From a checkpoint of a small multi-label audio tagger.
Model: 3.83M parameters, log mel input, arch tc_resnet, norm batchnorm, activation silu, depths [5, 5, 5], widths [96, 112, 144].
Training: muon at rate 0.0026, 9300 steps, batches of 128.
Data: trained on single English nouns, adjectives and verbs, spoken by a formant synthesiser in many voices, 78125 training examples, 15.2 epochs.
Rows from block 10, named by matrix and row number. Rows with one number belong to one channel. Each number is 50 + 10 x the weight over its row's rms, rounded and kept within 0 to 99. All counts start at 0. After the name is the row's rms in percent of the matrix's.
# convs0: first width-9 conv, stride 2 (model.blocks.10.convs.0.weight, 144x112x9), inputs 84-97, a 9 kernel for each
# convs1: second width-9 conv (model.blocks.10.convs.1.weight, 144x144x9, transposed), outputs 90-104, a 9 kernel for each
convs0.101 101:44 53 49 57 62 66 55 51 49 70 69 68 73 67 65 54 49 47 57 60 60 51 58 39 41 34 42 55 41 47 51 52 65 60 58 47 16 24 31 27 45 35 50 52 53 45 48 47 53 52 57 44 46 45 22 38 21 22 34 30 39 39 37 54 48 55 51 55 44 47 37 38 39 43 44 47 57 56 62 49 54 47 51 54 52 53 43 41 38 45 83 79 61 53 42 41 37 33 26 62 62 68 61 69 68 60 58 49 43 44 46 45 41 38 41 34 47 52 47 42 37 36 47 40 52 51
convs1.101 106:24 35 42 44 45 53 56 51 52 57 48 49 52 48 42 50 57 57 55 45 37 36 42 38 47 60 59 50 41 43 43 39 51 56 50 41 28 30 34 44 58 59 53 55 59 45 38 41 50 49 39 36 50 59 40 35 32 27 29 35 35 43 50 20 21 31 40 36 42 57 67 67 47 52 52 54 54 49 39 44 48 79 80 70 70 70 64 46 29 27 46 52 51 51 45 40 46 64 76 32 41 36 40 34 43 49 57 52 72 68 68 62 57 50 47 47 41 47 44 49 50 44 43 49 51 51 45 48 45 41 41 47 52 64 67
convs0.102 102:48 49 57 65 59 59 59 59 65 50 47 48 46 51 42 48 55 54 58 69 53 59 51 52 46 51 42 58 57 52 56 52 53 47 30 25 66 69 61 65 50 49 36 32 30 59 50 55 44 46 51 48 45 50 51 64 61 60 71 53 40 27 34 47 31 33 26 30 29 39 53 65 51 54 47 53 51 51 49 54 47 45 49 51 49 44 43 45 51 54 46 53 52 57 58 60 46 40 25 49 50 43 49 55 46 41 56 62 65 63 61 55 55 58 56 58 57 54 56 40 45 42 51 44 47 38
convs1.102 098:48 49 49 59 69 61 55 51 50 78 69 56 41 45 42 38 48 64 37 40 48 29 33 38 55 61 61 48 48 40 32 47 57 64 60 47 48 43 40 60 63 47 38 42 57 62 43 49 68 75 60 55 54 55 42 38 45 46 45 52 57 56 60 46 40 37 32 38 44 46 48 45 55 57 60 50 54 56 63 61 61 45 45 58 61 53 40 51 51 48 55 34 46 51 46 33 34 41 39 55 55 52 46 42 43 41 31 23 42 39 44 51 65 73 79 70 54 33 39 36 34 44 46 49 50 48 54 62 53 52 58 63 52 32 30
convs0.103 099:41 45 49 53 53 45 53 50 47 59 56 59 48 43 50 56 61 59 51 46 55 56 67 61 70 56 60 32 39 54 56 55 45 47 39 32 49 39 43 35 59 47 40 31 41 67 64 57 50 41 38 44 52 61 49 49 26 51 42 51 42 48 48 36 42 45 46 51 55 50 46 49 32 35 36 44 56 60 52 69 56 47 56 51 51 40 37 31 36 43 23 24 26 28 39 42 54 52 59 42 69 58 55 44 41 40 50 60 61 54 42 41 45 47 49 43 43 34 24 40 41 51 57 47 37 40
convs1.103 108:52 46 55 60 50 51 46 39 28 62 69 67 59 52 54 52 43 45 47 50 41 54 48 40 47 40 48 50 49 39 36 42 56 56 63 62 68 58 39 42 39 40 45 46 40 38 34 37 50 54 45 49 51 40 49 42 41 31 30 36 52 54 53 64 59 63 53 40 40 36 43 47 54 60 58 52 64 71 58 52 47 62 54 48 49 50 51 56 53 43 47 39 37 46 55 48 47 40 38 82 60 55 46 34 43 43 49 49 60 53 54 45 37 43 52 58 60 47 50 42 36 40 47 48 52 51 37 48 63 74 65 65 56 48 43
convs0.104 105:49 56 53 55 55 51 54 53 59 52 49 53 53 46 45 47 53 43 40 40 43 47 47 53 52 52 49 51 52 53 60 51 60 58 60 60 75 98 76 87 51 27 22 50 56 47 54 52 46 46 41 44 54 51 40 45 42 41 51 42 46 55 61 44 43 39 39 37 46 52 60 57 46 52 48 51 44 43 55 59 65 66 58 57 56 57 45 43 51 60 43 49 46 46 47 43 53 49 61 35 34 30 38 48 57 57 54 48 48 54 55 60 61 59 49 52 48 55 46 53 49 60 59 55 66 63
convs1.104 112:52 53 60 63 67 60 48 52 66 32 49 49 43 51 45 39 37 35 46 61 54 51 53 39 37 42 40 51 59 47 50 52 55 60 50 41 50 53 54 53 56 49 52 64 66 24 26 43 53 50 46 59 66 51 52 56 62 49 55 55 54 49 51 64 66 61 58 58 56 64 65 47 31 32 46 42 36 44 47 40 46 46 46 43 50 52 51 51 53 56 32 37 43 44 46 51 51 49 53 64 78 79 65 61 57 65 61 51 58 59 58 60 62 55 53 46 54 53 58 59 51 39 36 36 45 62 47 44 40 43 51 55 61 57 62
convs0.105 097:51 48 50 45 52 63 58 56 49 45 38 45 55 60 58 39 45 40 54 41 43 45 61 54 62 51 50 54 46 42 42 47 50 66 61 58 73 81 57 34 48 56 76 55 62 41 44 43 47 54 41 52 55 47 44 39 39 41 47 58 62 52 48 48 49 58 66 66 53 48 45 55 41 47 42 42 32 44 50 42 56 66 48 38 34 32 40 45 40 52 33 29 44 42 51 54 58 68 61 49 50 42 46 41 44 45 52 65 55 57 56 53 54 50 61 58 54 45 68 51 66 41 36 52 56 58
convs1.105 100:53 67 56 55 48 44 51 55 60 45 57 53 56 46 46 39 41 40 50 49 34 39 57 49 44 37 37 61 56 36 36 51 55 46 41 32 57 47 47 44 45 47 46 59 68 41 36 33 35 45 43 48 44 49 52 43 48 55 50 45 49 50 46 66 56 47 57 43 45 48 64 63 48 39 50 63 60 50 52 66 63 43 46 44 40 39 48 48 50 55 60 57 40 35 35 43 56 65 61 66 57 49 49 64 46 46 48 47 46 60 61 61 50 40 26 35 30 41 31 31 33 36 31 53 58 55 35 30 52 62 60 44 49 45 40
convs0.106 100:41 46 54 43 51 50 48 54 50 65 66 60 51 37 44 47 62 62 67 60 47 42 43 44 42 43 43 44 38 34 53 59 55 50 51 47 60 54 62 56 48 52 49 47 62 53 51 42 41 39 34 36 37 42 42 35 33 39 36 49 44 26 42 50 47 53 49 57 55 57 59 40 48 55 68 68 64 69 55 57 53 40 38 21 25 27 49 60 76 68 70 67 62 57 43 39 33 37 50 46 45 35 41 44 54 55 62 59 53 49 57 58 62 67 57 48 45 43 42 49 66 62 58 43 49 53
convs1.106 097:63 64 56 58 48 44 48 42 39 79 61 51 43 50 55 49 55 71 51 26 33 47 48 50 43 50 58 57 61 50 47 54 64 64 65 50 45 41 37 52 62 62 59 55 52 66 63 47 60 56 56 40 36 39 54 43 46 46 48 52 62 58 59 56 58 58 67 65 63 62 53 41 35 32 46 43 41 50 54 49 50 44 54 71 64 61 57 51 48 57 46 57 53 60 47 44 32 35 35 49 55 56 53 51 44 60 55 61 39 53 58 59 57 62 64 54 40 44 62 67 55 50 45 46 52 56 36 47 61 67 68 72 60 47 50
convs0.107 096:52 49 48 48 41 52 50 43 41 51 53 59 52 42 52 39 38 39 44 50 46 44 43 43 53 54 49 48 48 54 48 58 58 57 58 51 57 59 52 71 64 71 57 63 61 57 60 51 55 45 54 47 53 55 53 59 45 51 54 55 64 47 50 39 31 36 41 41 46 52 60 60 41 49 54 60 52 49 42 39 31 54 54 49 45 40 49 46 55 50 56 56 52 51 51 57 58 57 55 67 64 62 56 52 54 60 62 67 39 53 36 62 43 59 39 65 39 39 68 56 61 56 47 52 56 62
convs1.107 087:59 71 56 40 37 57 71 70 64 32 35 32 35 32 42 47 51 46 44 45 40 38 49 43 44 41 43 44 44 45 41 37 47 52 51 47 48 48 45 41 50 55 53 56 55 39 44 49 61 61 59 50 58 67 57 57 63 60 51 54 56 40 35 58 56 54 57 51 53 61 63 63 56 48 38 32 36 46 43 47 56 50 55 50 42 35 38 37 35 33 59 55 53 56 56 56 66 67 61 72 68 64 62 51 47 40 45 52 53 61 67 52 40 41 50 59 64 55 51 49 55 64 70 71 67 59 50 40 45 39 28 34 45 61 74
convs0.108 101:33 45 57 57 47 40 44 54 60 27 47 57 63 60 50 56 63 61 57 51 54 56 45 50 59 66 66 61 46 51 60 62 57 53 63 46 72 49 31 43 48 58 77 72 55 37 40 38 41 43 53 60 61 59 66 80 62 62 41 46 49 84 88 35 47 54 53 55 54 52 58 48 50 51 41 43 56 60 59 57 58 55 63 68 56 54 54 46 40 42 58 54 47 49 52 49 53 42 45 67 63 63 59 42 40 42 54 52 57 47 48 38 47 60 58 60 71 45 56 47 49 47 50 62 51 43
convs1.108 095:58 47 45 44 38 33 32 40 30 63 64 55 56 47 49 58 41 28 41 58 50 54 73 67 58 52 54 28 48 49 45 34 40 40 59 69 52 44 39 47 46 44 37 42 44 49 41 46 43 42 47 38 36 35 50 38 52 47 40 44 43 41 46 60 56 48 46 51 54 50 51 48 59 62 53 64 57 50 42 55 54 73 69 54 40 57 66 67 45 35 55 45 53 55 49 43 46 57 71 60 42 48 59 56 42 37 39 45 60 65 54 66 66 55 39 29 29 41 47 57 68 58 45 52 57 41 52 41 48 51 42 32 45 46 51
convs0.109 092:52 51 52 51 51 53 46 50 54 34 36 58 48 57 44 58 43 48 64 69 66 60 63 55 53 55 45 77 50 44 31 44 57 56 69 76 72 50 42 45 36 45 50 56 46 54 48 39 35 22 33 42 54 59 43 21 30 45 38 53 43 41 40 44 51 59 57 63 58 65 58 55 60 55 43 44 46 43 50 61 50 37 40 45 46 44 42 43 52 46 37 39 44 42 44 50 54 58 58 50 34 47 53 58 57 47 39 36 47 53 43 49 44 41 28 46 37 49 46 46 39 42 51 54 61 55
convs1.109 087:58 50 45 49 49 47 47 39 30 45 37 43 46 54 57 51 60 60 40 57 54 46 49 51 60 60 44 53 59 56 64 60 61 49 54 55 50 55 63 60 58 52 46 58 65 38 29 34 41 49 50 47 49 53 76 66 68 64 59 50 38 30 29 69 70 68 62 59 51 39 42 50 51 36 20 24 28 39 57 71 64 58 60 58 60 59 50 60 49 45 59 46 54 52 39 37 39 32 38 48 51 45 44 40 48 53 55 55 57 54 52 57 57 54 46 39 40 52 64 55 56 53 45 37 33 36 61 68 63 56 49 48 45 52 49
convs0.110 099:47 51 42 47 49 54 58 59 69 45 52 49 60 57 60 53 63 66 54 54 57 49 64 51 60 53 55 56 49 49 45 58 51 44 46 36 64 60 52 61 43 58 50 60 58 58 53 49 47 36 40 39 50 58 52 50 48 43 51 41 37 44 58 64 61 61 60 57 48 42 42 50 47 41 44 43 48 52 56 56 49 50 55 52 51 57 41 42 28 33 63 58 59 53 51 48 51 50 50 45 46 57 50 56 45 50 52 54 62 58 57 51 47 52 41 46 42 50 49 50 52 50 52 42 42 36
convs1.110 098:60 61 69 60 46 46 48 45 40 54 60 56 42 46 59 61 60 61 44 43 45 56 52 41 41 50 57 34 52 58 59 52 53 46 44 54 26 33 41 56 69 74 67 59 53 45 51 52 54 66 69 62 58 51 68 74 72 50 39 49 57 58 42 47 51 48 51 67 63 56 66 67 49 55 66 57 51 45 52 62 67 22 23 35 63 72 62 54 56 57 42 49 55 57 56 55 52 54 61 56 53 44 41 57 65 72 65 61 61 56 46 29 28 33 37 38 35 51 50 43 48 59 58 57 57 60 53 49 49 45 39 44 53 57 62
convs0.111 101:51 64 73 67 54 44 54 48 53 63 61 55 39 31 33 40 48 52 60 56 62 38 47 46 67 60 74 54 54 54 53 49 35 54 45 54 34 52 71 71 61 53 55 63 65 44 59 43 61 60 64 45 47 47 62 44 77 93 52 45 31 53 46 65 56 51 44 48 52 50 47 40 53 44 50 45 50 51 47 44 46 51 42 37 49 38 44 43 40 46 78 74 59 50 48 49 52 50 52 46 51 47 44 42 41 44 47 57 48 40 47 48 51 48 43 53 58 47 56 52 49 38 44 40 45 39
convs1.111 083:60 56 57 45 59 57 56 41 55 24 36 36 36 41 39 34 47 48 66 62 44 46 51 45 40 37 56 24 37 43 36 53 56 47 59 55 45 43 51 52 56 41 36 32 36 57 55 45 42 44 45 46 48 34 64 56 56 56 62 55 55 48 43 61 60 58 36 32 31 40 55 57 45 42 49 49 49 56 51 54 63 48 59 67 57 46 50 56 56 58 59 53 51 51 58 56 57 67 75 63 52 54 44 48 43 48 45 50 67 61 71 69 57 51 34 48 50 35 35 47 43 52 66 54 42 45 65 75 76 70 40 28 42 48 59
convs0.112 099:50 43 48 48 47 46 46 47 55 61 51 53 39 24 34 35 49 60 45 55 60 62 57 57 57 33 49 45 49 55 63 54 59 46 59 55 53 43 35 45 27 53 46 59 56 39 51 57 58 54 41 44 47 43 55 55 59 62 51 45 53 51 59 37 40 46 50 56 61 65 56 59 65 64 57 51 46 43 41 43 29 54 48 50 54 55 50 54 48 53 45 53 59 61 57 52 45 49 49 73 69 67 51 31 46 46 58 56 45 47 43 51 43 44 46 54 41 46 41 45 47 58 62 57 50 34
convs1.112 101:49 46 47 47 49 44 38 42 47 58 54 41 36 43 45 48 52 55 45 37 47 50 51 47 55 56 44 55 61 48 36 49 60 74 69 64 34 33 50 63 60 65 67 47 37 61 57 68 57 54 61 48 41 49 50 46 45 38 49 57 57 50 35 22 39 48 52 55 46 45 55 59 52 51 40 40 51 48 54 54 60 40 56 78 87 83 69 66 48 45 41 32 48 48 50 42 36 41 52 41 45 55 50 54 53 51 53 54 71 64 54 49 54 51 50 42 38 43 33 43 54 47 41 42 33 37 37 37 39 41 40 42 61 62 58
convs0.113 100:58 60 49 46 39 40 43 55 54 62 60 58 53 48 44 53 46 39 40 38 50 46 56 51 50 52 47 42 39 49 45 41 43 35 39 50 65 54 53 40 64 55 59 64 62 56 58 54 60 50 48 41 36 20 35 36 29 38 35 32 29 27 33 35 39 41 45 49 48 41 37 36 53 45 60 56 59 60 56 54 56 67 61 59 50 60 59 71 62 64 40 41 39 44 47 54 56 64 61 31 44 38 49 49 45 46 41 53 45 42 43 44 55 55 56 48 53 40 47 50 52 51 55 58 56 67
convs1.113 099:58 59 57 54 60 66 62 52 37 42 40 46 48 42 45 50 50 50 40 54 46 49 58 47 38 36 41 43 45 53 58 58 56 52 50 52 54 52 49 52 48 50 56 59 59 69 62 48 36 32 37 46 51 56 50 44 37 41 43 54 49 46 55 27 25 32 43 46 49 53 63 72 45 48 46 52 60 61 49 46 54 60 61 47 43 38 35 34 39 46 60 52 50 43 35 42 50 45 43 40 45 47 44 48 54 57 60 60 55 57 58 58 50 48 51 59 67 51 48 46 44 50 55 56 58 66 60 48 45 52 54 47 46 43 48
convs0.114 103:56 49 44 45 52 53 55 52 50 45 40 49 48 48 48 43 43 54 53 46 39 39 38 63 57 67 64 60 63 63 70 61 54 52 44 48 61 67 64 60 59 55 58 52 53 45 58 66 64 59 60 49 55 59 37 42 50 43 43 35 43 49 61 46 40 42 36 44 45 48 57 67 48 53 37 46 39 54 50 58 49 66 59 66 52 53 50 48 46 41 38 42 43 44 45 42 48 51 55 49 60 48 47 36 41 39 50 39 48 56 51 47 46 44 52 59 69 38 28 45 38 54 40 55 44 52
convs1.114 096:53 42 44 45 49 49 43 40 49 75 72 52 35 49 60 48 47 46 51 56 56 52 46 41 36 46 54 28 39 50 42 48 54 46 35 47 41 36 42 47 45 51 61 54 53 35 46 47 44 47 46 42 61 68 73 67 57 42 40 55 57 70 57 66 55 51 50 52 51 55 51 54 53 46 46 43 42 35 31 31 44 64 63 62 63 61 53 55 63 60 42 50 54 59 54 52 55 49 56 64 68 72 67 62 51 59 67 56 83 60 48 42 52 44 45 44 37 42 34 37 42 42 42 40 44 59 50 58 67 76 65 54 56 50 47
convs0.115 106:55 45 44 46 48 56 62 65 67 71 56 43 33 39 57 66 63 55 67 68 71 59 58 58 55 55 48 59 52 46 54 53 56 50 55 58 46 71 48 49 49 65 61 61 52 57 55 55 45 32 32 43 54 64 43 35 31 43 43 43 45 46 44 66 67 64 55 47 45 40 31 35 50 48 54 54 50 46 48 55 44 50 48 55 54 61 55 48 46 51 53 56 54 54 48 48 49 60 56 58 55 43 32 36 43 55 56 59 59 57 61 53 58 52 56 54 51 34 51 54 55 86 75 61 44 30
convs1.115 105:25 27 33 36 48 52 49 39 36 42 52 47 45 42 39 53 58 51 39 59 63 64 58 38 37 46 57 68 56 47 48 60 57 54 51 56 62 72 63 67 63 54 41 50 50 51 44 46 53 56 51 50 50 50 45 52 64 66 63 61 60 53 54 61 61 65 61 54 58 65 67 67 58 46 45 53 51 46 47 40 37 56 45 36 43 49 55 58 60 54 40 46 43 55 62 55 54 58 60 46 34 27 35 44 39 46 54 64 56 44 51 51 54 48 54 48 48 27 31 48 57 52 46 45 53 63 46 51 52 47 47 56 47 47 50
convs0.116 106:57 59 43 46 44 48 49 41 35 50 51 31 43 47 56 47 47 40 68 51 58 47 53 49 49 38 55 70 53 44 63 53 71 62 64 51 27 27 41 55 52 43 52 46 39 65 69 64 62 58 53 43 33 30 33 40 41 38 45 32 38 46 44 31 39 36 40 40 36 28 33 41 60 56 50 62 58 65 62 56 55 47 65 75 73 68 56 46 43 58 56 50 48 45 44 48 46 49 47 57 68 58 39 34 38 64 68 63 46 44 46 48 54 57 48 55 52 31 50 55 43 53 44 32 58 43
convs1.116 102:52 55 53 47 39 46 41 39 44 60 45 43 46 48 54 48 50 56 65 50 46 59 54 58 63 42 50 64 68 55 50 52 51 49 55 59 44 47 41 44 54 56 47 42 41 68 74 66 64 48 33 44 50 52 53 40 43 50 48 45 46 52 51 45 44 53 62 59 45 51 54 51 49 37 39 39 40 54 48 53 64 56 48 47 41 56 56 58 60 53 75 77 51 47 51 40 40 44 47 46 34 20 23 33 48 56 59 52 63 55 52 61 57 49 46 43 41 41 37 32 34 33 31 49 48 48 40 41 48 40 44 47 48 43 39
convs0.117 105:69 70 57 58 43 43 40 37 54 56 67 66 65 47 29 32 38 46 56 50 51 44 45 35 52 42 44 43 43 62 58 66 62 54 49 51 48 51 45 46 53 44 48 38 70 57 41 39 44 34 44 43 52 39 53 54 53 43 76 68 60 55 56 63 52 49 39 40 41 45 54 46 56 52 52 52 40 50 43 48 52 54 50 53 52 57 56 65 56 54 47 46 42 38 34 34 40 45 53 39 38 43 54 55 52 52 61 68 58 55 45 41 38 45 49 49 46 56 33 48 36 32 44 41 43 51
convs1.117 108:45 44 40 37 37 49 61 55 57 45 52 58 58 49 52 52 41 45 53 64 50 43 41 44 47 46 53 50 46 49 54 52 48 54 50 48 60 50 50 53 54 63 67 60 57 52 51 52 54 61 46 49 58 68 65 59 44 34 34 27 36 55 51 54 72 69 59 55 46 36 41 50 60 55 52 45 43 56 53 35 42 63 55 47 45 49 55 51 47 44 45 41 39 32 40 46 43 54 56 54 53 53 53 47 54 64 53 39 56 48 38 36 33 28 36 42 44 45 44 48 52 59 60 54 46 33 58 54 55 48 38 33 56 61 54
convs0.118 096:55 56 59 47 44 40 40 39 46 45 47 56 48 54 46 53 68 77 49 43 46 51 58 65 60 44 47 36 49 53 50 46 28 34 30 30 53 53 51 58 55 41 55 52 51 73 62 58 46 40 42 36 48 43 73 70 80 55 38 31 39 60 73 67 53 51 54 57 62 66 61 52 35 32 39 40 52 59 56 44 41 38 41 41 51 61 60 47 47 51 68 60 52 51 46 49 49 51 52 45 44 47 49 46 43 46 45 41 53 56 46 47 45 60 53 59 66 47 49 45 42 51 53 65 43 40
convs1.118 095:49 44 51 57 58 57 52 39 37 41 40 48 47 52 57 48 40 43 59 55 49 41 46 58 58 59 57 46 38 36 42 45 55 59 62 66 61 57 49 46 50 52 58 52 47 73 63 49 42 44 48 35 46 56 54 47 38 33 41 45 47 56 63 41 55 64 61 47 48 43 49 40 38 49 55 50 50 54 54 53 42 49 42 50 65 58 65 62 58 67 41 26 31 33 44 46 43 38 43 38 39 44 40 56 55 64 79 73 52 56 53 49 42 49 54 54 58 42 34 36 50 58 58 69 66 64 44 38 39 43 34 34 40 52 59
convs0.119 102:49 54 53 56 45 39 40 39 40 41 42 47 34 41 41 43 36 39 51 53 48 51 45 45 49 42 44 44 39 42 39 35 30 30 34 45 35 52 42 35 43 39 37 50 57 55 63 62 59 49 52 47 57 41 39 52 58 63 62 57 44 47 50 47 54 59 60 61 50 60 42 38 56 47 47 59 60 64 59 57 57 53 54 52 46 47 55 46 51 40 56 58 57 52 55 54 56 52 51 57 59 63 74 66 58 44 35 43 50 53 45 38 34 35 41 43 41 57 49 50 42 37 39 51 43 59
convs1.119 098:61 54 38 27 34 37 45 45 48 42 60 78 81 70 57 50 53 58 47 43 31 32 38 54 45 42 60 32 29 33 36 43 45 36 42 35 67 71 65 57 56 42 32 45 47 42 46 48 55 55 51 45 47 51 30 41 56 65 61 65 68 68 59 63 55 47 47 48 50 50 48 42 60 47 58 59 66 61 61 66 59 42 67 63 49 41 38 48 41 43 31 40 50 59 51 46 49 63 71 66 46 41 41 38 32 42 49 48 66 67 72 75 58 46 45 41 47 64 67 70 57 55 58 59 53 53 66 57 47 44 52 59 57 43 48
convs0.120 097:57 60 64 58 56 34 43 43 51 62 54 68 55 53 54 63 52 49 65 70 57 52 34 34 36 48 45 73 69 66 54 53 58 40 40 20 59 51 55 56 62 36 56 47 50 61 56 43 36 49 47 37 44 58 43 42 41 34 42 42 44 71 94 49 51 51 50 46 43 44 49 46 55 57 65 50 48 44 35 49 38 48 44 39 38 34 39 41 47 42 63 57 52 46 45 46 47 47 48 76 64 60 55 54 55 49 50 49 57 52 55 55 49 42 43 37 37 28 62 34 38 47 41 54 52 52
convs1.120 096:27 34 46 51 51 52 50 44 52 63 56 47 53 53 47 45 51 57 54 61 48 36 48 51 61 55 56 46 52 52 52 52 51 56 57 46 45 50 48 50 59 55 54 50 49 45 45 42 40 49 55 59 57 63 43 46 48 36 29 42 56 57 58 58 58 58 46 42 39 42 53 65 56 47 41 49 52 50 43 26 29 52 63 67 58 56 55 49 53 42 49 51 49 41 40 32 25 30 53 46 48 47 48 53 46 31 25 30 79 58 48 51 60 65 56 45 44 44 45 56 59 55 55 50 54 62 57 55 50 43 46 54 54 49 42
convs0.121 101:42 49 52 63 63 62 57 42 46 51 48 43 46 45 50 41 37 44 41 43 41 41 49 60 56 68 53 32 32 44 48 52 60 58 54 49 54 61 43 47 55 65 51 46 56 29 34 54 51 57 50 44 41 58 41 56 62 42 49 29 60 50 37 51 63 62 62 69 68 69 77 84 55 49 49 48 55 55 61 65 66 61 63 67 59 53 50 41 36 42 57 53 42 42 39 38 46 48 50 43 47 35 43 44 54 45 50 49 61 70 64 68 53 60 42 47 54 52 57 59 59 58 43 58 45 43
convs1.121 103:40 51 55 68 54 38 39 49 52 41 43 46 55 55 50 48 55 58 42 35 26 49 65 66 58 47 41 47 60 71 73 53 45 42 48 47 64 54 46 44 48 53 62 68 62 66 53 43 49 49 47 44 54 62 73 66 43 41 48 51 51 47 43 49 53 51 52 53 55 45 56 64 54 60 49 52 53 55 56 68 76 37 38 54 55 46 44 44 54 69 67 72 70 59 56 47 45 46 45 52 52 45 64 82 82 59 53 44 56 55 38 22 26 42 51 38 30 58 61 61 64 55 52 41 41 39 35 39 41 31 28 29 43 58 65
convs0.122 099:56 46 54 32 47 49 60 58 51 50 60 61 53 60 48 49 43 44 64 53 52 44 56 52 47 47 50 33 37 35 54 76 76 68 61 45 47 48 36 45 55 60 72 69 66 52 42 47 43 39 53 50 64 62 55 64 58 58 29 45 45 38 55 30 34 47 56 61 57 47 46 47 46 44 38 41 46 55 68 67 64 51 57 50 55 53 61 63 61 64 39 41 44 54 58 57 52 49 48 43 32 39 48 53 51 54 55 60 52 56 48 52 34 45 29 48 42 52 33 34 38 42 54 58 57 66
convs1.122 093:47 54 54 49 38 38 41 52 54 60 51 55 42 36 45 54 44 39 54 60 47 37 47 52 48 57 53 26 38 41 50 46 58 59 52 44 50 63 67 43 57 68 49 53 55 40 43 43 38 52 58 50 59 63 72 57 56 66 71 65 60 45 42 55 60 61 64 63 54 43 32 24 56 51 47 41 39 47 48 59 47 50 52 48 52 51 36 47 39 22 37 56 56 59 48 55 57 48 43 65 56 54 60 66 50 41 55 71 57 59 55 57 37 31 34 25 31 26 49 69 67 55 51 54 54 51 32 28 52 72 67 46 56 72 72
convs0.123 093:63 68 55 47 40 44 42 49 39 53 63 60 62 58 65 53 60 46 51 35 50 30 42 46 47 63 52 44 43 42 33 52 60 81 58 57 49 47 67 63 67 65 49 39 64 46 47 35 43 48 47 45 41 44 61 57 62 68 56 59 39 43 33 52 50 41 42 45 41 40 44 50 52 42 44 45 45 47 33 40 47 60 67 60 55 51 39 39 43 46 62 60 56 54 51 49 45 39 41 56 60 63 62 51 45 42 42 53 68 65 66 65 64 55 54 48 51 52 69 56 55 35 49 39 61 53
convs1.123 098:51 49 40 35 32 31 43 68 74 65 62 61 57 53 51 52 45 44 56 73 55 41 54 52 59 48 35 40 50 49 44 45 58 53 61 68 72 58 52 50 49 56 54 55 54 46 47 45 51 55 48 54 63 56 55 50 48 49 47 42 41 40 47 35 47 42 41 36 37 39 45 48 54 53 54 50 47 51 54 51 47 29 31 52 48 46 32 24 30 32 47 43 43 44 41 43 49 54 54 49 69 65 65 55 49 51 51 43 43 39 33 46 51 59 62 66 61 41 43 46 37 38 35 32 54 58 36 32 36 40 47 50 49 43 31
convs0.124 106:50 48 56 60 59 67 68 64 60 46 38 42 33 35 49 51 60 53 36 36 44 43 53 44 54 45 57 32 43 50 58 55 63 62 77 63 49 46 62 59 71 61 79 67 57 29 36 45 50 51 51 47 47 44 45 50 47 48 54 66 67 66 78 60 57 53 56 49 55 46 50 45 37 41 32 39 41 52 52 57 48 71 68 70 63 57 50 47 49 35 61 55 52 48 50 50 51 45 49 29 26 28 22 21 29 40 51 47 61 65 55 59 55 53 41 44 39 62 57 62 60 65 58 51 42 46
convs1.124 099:57 59 55 48 48 42 57 59 54 50 51 53 49 42 45 54 54 48 59 54 58 52 49 47 50 44 38 39 47 47 38 47 61 63 56 50 48 40 34 36 46 57 58 50 46 44 44 45 48 52 48 53 52 45 46 48 68 60 55 48 47 52 41 41 41 44 47 58 58 53 44 41 41 38 44 50 47 46 54 58 54 48 52 47 49 62 58 51 49 46 65 65 59 48 46 47 52 53 44 82 76 75 62 54 44 53 57 47 54 50 39 31 37 44 47 39 36 54 57 64 60 60 42 50 57 60 32 32 41 59 55 59 63 64 60
convs0.125 102:54 52 50 45 37 49 52 65 68 59 59 60 53 60 42 45 40 43 55 48 47 43 51 47 59 52 61 53 57 56 51 48 44 47 35 25 33 28 46 36 46 42 46 58 51 50 43 32 30 32 41 36 47 42 34 36 36 44 64 52 54 54 85 75 77 76 75 72 71 60 56 45 53 58 54 57 52 53 52 51 43 59 55 46 47 46 41 39 35 41 55 56 52 49 50 45 42 39 36 74 68 61 53 45 51 53 55 63 49 52 47 52 48 46 55 50 53 52 37 44 41 68 47 49 49 43
convs1.125 103:36 35 40 45 47 49 56 62 63 52 52 54 55 48 42 48 55 36 55 57 59 52 53 58 67 60 49 68 75 73 65 57 48 45 49 47 46 52 55 66 70 66 51 47 41 87 66 52 44 35 31 29 31 44 40 41 42 39 42 54 59 60 57 50 43 44 44 47 51 54 46 57 54 54 46 44 48 51 52 49 51 43 61 68 57 48 52 51 34 22 75 67 60 58 55 55 56 50 54 34 34 46 69 72 68 55 61 69 42 49 53 50 57 60 51 39 31 50 57 57 52 44 46 44 31 36 66 50 40 33 40 52 61 61 51
convs0.126 102:67 66 67 61 63 64 58 57 45 69 71 60 64 59 64 57 58 65 59 51 39 41 45 56 51 46 52 58 45 58 61 58 52 48 52 70 54 63 37 44 41 52 45 39 49 51 48 49 51 57 61 74 82 79 58 72 64 68 54 53 52 35 30 40 45 36 47 38 52 52 59 57 51 47 50 41 40 47 50 51 56 33 45 41 51 51 56 47 49 49 42 44 35 38 34 35 40 45 55 44 46 56 51 53 51 58 53 48 55 50 49 55 49 48 49 55 49 49 56 54 46 40 52 48 57 49
convs1.126 103:57 47 43 36 48 65 61 46 40 46 48 51 49 44 45 45 43 46 58 66 59 50 50 50 47 48 57 24 47 70 70 70 62 60 56 54 67 69 73 67 61 56 42 41 45 71 44 36 46 63 73 73 75 70 56 50 43 47 53 49 42 40 40 46 48 54 57 52 52 55 63 64 51 44 40 52 53 53 56 50 48 62 57 49 48 45 44 40 48 55 32 36 39 50 55 60 60 67 67 29 44 52 53 56 63 71 62 43 54 53 50 46 48 54 67 77 64 43 41 45 48 51 51 53 47 41 73 61 54 54 54 55 47 47 49